From a checkpoint of a small model that predicts nearness at each pixel.
Model: 5.21M parameters, 64-pixel images, norm groupnorm, widths [64, 128, 256].
Training: adamw at rate 0.0019, 13900 steps.
Data: trained on renderings of 100 made-up gadgets, each built of a few solids, in any pose, 195000 training examples, 18.2 epochs.
Rows from block 2 of a small model that predicts nearness at each pixel, named by matrix and row number. Rows with one number belong to one channel. Each number is 500 + 40 x the weight over its row's rms, rounded and kept within 0 to 999. All counts start at 0. Numbers have three digits each.
After each channel's rows are labels from the 100 images, of 14848, where the channel reaches its highest value: "colour at peak" is the nearest of a few named colours to the mean colour under the peak. Only what is clearly more common there than usual is listed. The data: renderings of 100 made-up gadgets, each built of a few solids, in any pose.
# convs0: first 3x3 conv (model.enc.1.0.convs.0.weight, 128x128x3x3, each kernel summed), inputs 64-127
# convs1: second 3x3 conv (model.enc.1.0.convs.1.weight, 128x128x3x3, transposed, each kernel summed), outputs 64-127

convs0.2:386512475389516506475467515481527471457494444513493549470481453538507474434430531460455490535450492458425478530541560459461535500541487490446506442524479517507491555479467537435549404450528512
convs1.2:505518460502488514436521488462387553532510549454535457518538436479428459520442468529472461439432440452498451554530493480496446520514533532539529507456491542475543485549531542546491533486442462
colour at peak: brown

convs0.109:520555497517526503495515548509564487514520529508540546492495485446468514491490526510474587578462465484472492470447497509450420501502496485458498473475499530459470513489484481462479487513482473
convs1.109:546441470508561513542473472466429522474536454529475462502507495590454481471518466497463445511612381479496503475476491590535459517518552491500518525513533473572545513521480539529550497508535538
colour at peak: brown

convs0.75:498551452442469522527593459551521458446509498456484513480525552517607557521527504459480560506496522544469496494564458528467465477562504452532432554513535554515500529470542553511521472546452520
convs1.75:522512456484591468550558587533592537478509465555525413537501457507522520493485503500568538466524490451441501532519551489495474432475498543509483515444457561526498488499433533479524502459485511
colour at peak: green

convs0.117:482491511497484449501557585540562547491463472484443515537463535460499537503474504503512553520428533509463551471483450501500519484509453452484433505507585527440483469535479482522462514547449522
convs1.117:506509507495556511578422485491495468468547508525455503484511433533426462500471443482442462584580413469481499512503493551487442519497525458525554520495509498548506546494500514506571480471506491
colour at peak: black

convs0.31:551558518519496509542512467545535476510456546541557537558418529469515512522438573521503528483468472519446429564492515461469455555513503544424538541527441514485535523512431463534406435507464464
convs1.31:482434467459587499448544502521472501453519455513433447476490413439501472508531504472440509465577506456553486497479428503499516479497544452481511466484557435536509479465478469462577554523422458
colour at peak: green

convs0.60:494473563452539462523513544492568559451529491589495505540541496463536541464478501483567517512506549490481510533560557526505546519497529466466551479472550548462471510468507550473474534591527499
convs1.60:522479412497458524452569472490422418517507526471466483468515503493484442490548504537503474507530466491547483456527411474543453515453448461477418486500370438560529517503459506460500563425448506
colour at peak: green

convs0.87:509514412477548508508455542496513455519477465499523438478504507491516465490513459517486468541560541489522505483503506499501383486461562484515516491475488507548543491532543525496567524523514533
convs1.87:491514560527473474438457478503521498481428497463466487512464469512473453532465497526581489483482560470558549567516552509529565483461426558467455488474428515459518560509479488519474490465510480
colour at peak: pink

convs0.79:485475503498504493541461483484454459477560489485467434475530477592469391487570439487516488473540498416507555464575531495520459462470589516572524462433507501538462454455467559481562522485494494
convs1.79:468510526463486477520471559440516549458432469477543551482509494444520541448465538503497459448486485495413470494503510560423500492516480543470531463459454545515515519512452537430404482509514495
colour at peak: green

convs0.38:570547494587545476479538499508503488534409507473540499426407546447523486470489553495542573458438470506405516455412498481509476513502482477474515478478517492536467506510512420588525464459438458
convs1.38:469445505476551451469530533496452574478522428452541492508483441506460496498456418497512469556495454471480522424505459478488489511463531461497482511458508503546590463515503533479554515488490513
colour at peak: green

convs0.66:508496409493458444508487434479505493471534395481455469468460495457520487520533468523519496537516545485531517483537530450450377535498460481502569497536447527485448487504542530446522487451493492
convs1.66:553493547490541498496550571556460465493521517545481466533565505508466483507478480515551511434466476517499472478544551539511502452449491549503437490482446521547479445418543501567516504565484505
colour at peak: brown

convs0.6:464457505429459513465572509466494429452484386498465480506492495458465492565500445506468440544505486540501486479537439541523499383532574534515517495467514532466463524501477514514483483507422540
convs1.6:452505535502474503519488515544549447519564570438500419559520519477402539505529454480495490550480556527501469576478483453469549529478483508530521506479445506465476486443517506481491506491495543
colour at peak: green

convs0.120:492493493488484501506465491448440486498553443465529545463498521536500508476475470517443511437514476439492445436547467470498479427435468413502418441492513443524443470542408477449574463512468496
convs1.120:516491513442539489545505574583568570442459506546457479551526457460476541461508519492462543463530489500443464489501496474473452548521542466471588513494499543540565468489554523510469503538498496
colour at peak: brown

convs0.119:493509495562489487528484517487499441466382439502510518491414514536515436491509436513485492444430501482432522476380544491476469473455523430481508478451482415497472454553502501519470474486533479
convs1.119:490533531447487436527470496494527524536564486487479481483536436490497623463472551464483512549468466482520497406492506448484537498502495476487539464526493542499559510507512514479519462513487553
colour at peak: black

convs0.30:449460526427582508522529515478437471430549522485474452480524453542449546456516445400501440567508461403534476512516500493487557536460549456487463468440484494497459445446502497430547522471467522
convs1.30:484507549475534545464483565509459573494488501525497592531506480508490448548469526554444496426489569471507497433543462497519442473552506480512532475536481523538542508512467489457438549514464459
colour at peak: black

convs0.13:513514527480506523482512543544508493584516503497547526524500523522532526467525530510436530473534456515471392491520462493447493503489517478592479502555530487475487508603526473501496485564405487
convs1.13:474483487478565515506465533458561513455482444502402462498453439512470518455457464516493488537501468508549563509487511479505513542512513474482525477431495479464533512454493529447531506518520482
colour at peak: green

convs0.50:424419527441511473483467524457503503414532479508404458443493428521431455445517506429500483489529491442525489456553469485496537446489490477505481444463451492495418450450551533420508491487492539
convs1.50:470503495471507561469494519560435554518519521509525534520499560441542487530480487505429541430507469511517465458541445516519530510504529430531488531544541495468496475567411483532480537487427387
colour at peak: black

convs0.17:521529486477617502538567533467482486474531434567491495514505471555479501562593475515537554554466505482470431528537547464504518447462500537413479501486499527539486513467466523493464465462486488
convs1.17:417551565454484573484468481489502578545499596524540470543490474495487515494518482458420483446434510463505469516547429493476470570556525510498483509496477457500496510446580468451493533536491507
colour at peak: green

convs0.82:435525520384578474493527452464498511521415423488452462443499508441485501521451508481547492514495551481430530475521577498480441547482495553463535481533470522468494521541504538469488423488535496
convs1.82:463518437500438512507534442438497413439550478478518395497509448567393465512500436436540491434494394488518496492529529555498497452442479500533507466473498499503527518469506519484550494490540464
colour at peak: brown

convs0.94:475521557459455557483475521498461544485467480445506548496462432447460481460424499487477482530496461508526533451451617480507519540513514493471589505496507437433474469496462489520491453537650516
convs1.94:459491507493524528529514415557451524457473527463516531496516485496521480489550538531497516447528491452518396481521468470486427506531481454541402481543496514505533507513514440499466517494446468
colour at peak: white

convs0.118:502538475515448455527544575509563477483433467535470470522428490413528482497486482531513533424392548529452579513396528465443454456449510499455509503492488457426522539550458505536406491503502483
convs1.118:507465523480484510527498424434489420520580474476480449465515439521477541501503447463504457565527452469558487426508472542501521542509552406526532473523512514477508508514564551479539460508502532
colour at peak: black

convs0.121:508480519514457492501486525432566468409452472531468432480484433446472466487456487463562455508457550439420584431396497573447536493450509474492460479462485479444487449468531478500396481494536497
convs1.121:532447458465492510453481464512470432489510481462446561542541525498539498556516557501448536547531527519552515477551487443559446449554538489595521560504556483508536508603505534554534560459442511
colour at peak: black

convs0.69:493474494472514568582430501533555490419485514584526437494524472480528449511517470438531474455521495528533503485493483513535407535378575431502497505494561494509492516508478503518495503528469444
convs1.69:532537490471548433458552469518447531562466512468490505505508528495548510525491604492536448471484510526584557545508576499552561450512462535467506559487475522506481494456564509539462505490554531
colour at peak: pink

convs0.126:488536445478473431558540554492602438508438449536459497549481493415523482523496503531509517452427537553472561504429441487487469466505402504455473522499456476447505534532469473527446479472469498
convs1.126:480467497505501585535500442496493407504578541514482511476517532535484492472497441489483492593518464478534493483509493551518520543498595396543552463510570503500478516521506527507589530538474490
colour at peak: black

convs0.26:527456545462519516451526507525502558456444584562514476541505465445482552483502516521408508557526407498485415529544501480533556486492555469501432518470536473527541441459502459485469516479488465
convs1.26:505491484558539581485489490517429466515492485442483544440504518482514417524543509484529513523588529509574536470467428616555443521517486491540460521484455505516472448572466474509444548556470452
colour at peak: green

convs0.28:495483488455541494505522488475539461428444424447509542515466481410452502511533504457533485544521509546486494447433495495409486510464529449493613555503446466454481431496496448528444487535455492
convs1.28:468549511466558504528442443465424506529488456546502453511578507473584530513483480520473452526485520448514433520519492481499513435511478490463433496564496482505513493538489487483411494553514459
colour at peak: brown

convs0.59:449499521460518512488537462509521457547473435508492499427497507522539415506475491528524487465476531460436447475501522490455356465488539507542545432489562515509495525518506554453516454504489480
convs1.59:464475537526556416434497494467513548414538523499490439541505467518430535546524467475516450498508493469562454581526472470497536497485489430489497529421371538487509509464556507470534512484469509
colour at peak: brown

convs0.56:501451531540502497517551508508569517506541521503487520535554528468552515495489523515578566520502474482532448519498513577562576520475548534519553491568577551462491502518574472529491542490444455
convs1.56:458512478471494522511451505446498470500500454445492539449507481439483452475515422492494443511514482485497499495510442503475441535518430487444406457421448421526433566463448540414468515447533543
colour at peak: green

convs0.88:495456474483539444467476567429478532427544474538533495461525496579453496483537473457517487533516517464495503467505427509516506462480447429516493466447451469495460475497464550448485513515459531
convs1.88:477500532471483507412556466532463476456503445534460512564541468462532428518451493484470524424471523503515549551555493495492505437532522496519507500536536534531548513544555474516545546499425412
colour at peak: green

convs0.24:465513488449539489479510528530532519549467475479521562550466513508474527516433493545497538543464508543469490520560451494386457520498532520480561526505506543469541532535445514521493411580426515
convs1.24:478458463436518490467463510476490442452519480493502440519506471437503520533503512397478486470496480506552459476487470496491519474494512482533446474474487468510470493478524498427508508472537465
colour at peak: brown

convs0.49:508497520533534464471496495479486432504501530442475459535536523506529509468527502508454462534536462504514452481400402479537502465504527552502476495447541538521534485489557468533506475481485501
convs1.49:509433464453513503495494529504544561459503425445472490530471510514478515464545495404567518510562550437530509516480495474557489465484470433570465464535466520532535473529438546488438551482504529
colour at peak: brown

convs0.100:494535475501441441544555512485603444467449468533460476543452490414512526524524493497549493456416550503457579480417471525451499463434431470457481514477466453429506511490453492530395500513500507
convs1.100:492495466480513536503471428514472415524565524524462492427508521531498494467495502490463511627534480470570463440513488488565480512513550398534543499519559462483490529532499526487586537464473475
colour at peak: black

convs0.67:471464479515525494519493478458503447445441459508480445422422457561470459477575489487513517482480505480500515421450467550545499533486481408509560472480446428525486449513503490502540546481457444
convs1.67:433517517441519561458536483455430539458516480489471525492506466485559570498471490498493492555495524429534451528501562449513511412506492510439474467505560474505517484536492514480486470512480491
colour at peak: black

convs0.16:526459498500544501513475521476511446546389519511479480425448459505479453472540522510474514495537449468458501372396570504529496539499521468503532481527454445551497397485478461445478497476522479
convs1.16:475523495501487437445548481493452604480502442460431478451518480500510465490484469468478487514496436512547474474529481470560480489487460447510497529532463524497554485520484523488551514495418441
colour at peak: black

convs0.9:462508467456445516462479519506435538523485468546564563464492467484513432461452528493532519464450549448465515510533532467407482543540469442501563436528520464467477526567455529464506396491502492
convs1.9:474445480479507500465563447454473483489459534458498441573541408486471546551461514496454498471470442455490489472502417510458433488502558491502482503422554554513557466489501525463551494540502473
colour at peak: green

convs0.12:455521506467540479520512480490499548556563516508519509481565506497530574555446480595485487526604457537582443502555509476503517500461541458491421460493567492395505524496496435472467550474478504
convs1.12:589551421463528503523480575534525461585519557523439471522554512462486507518520552540529512464484503522435507513526500513470471498455435513473478506537413508529516471493527465459492498540498569
colour at peak: brown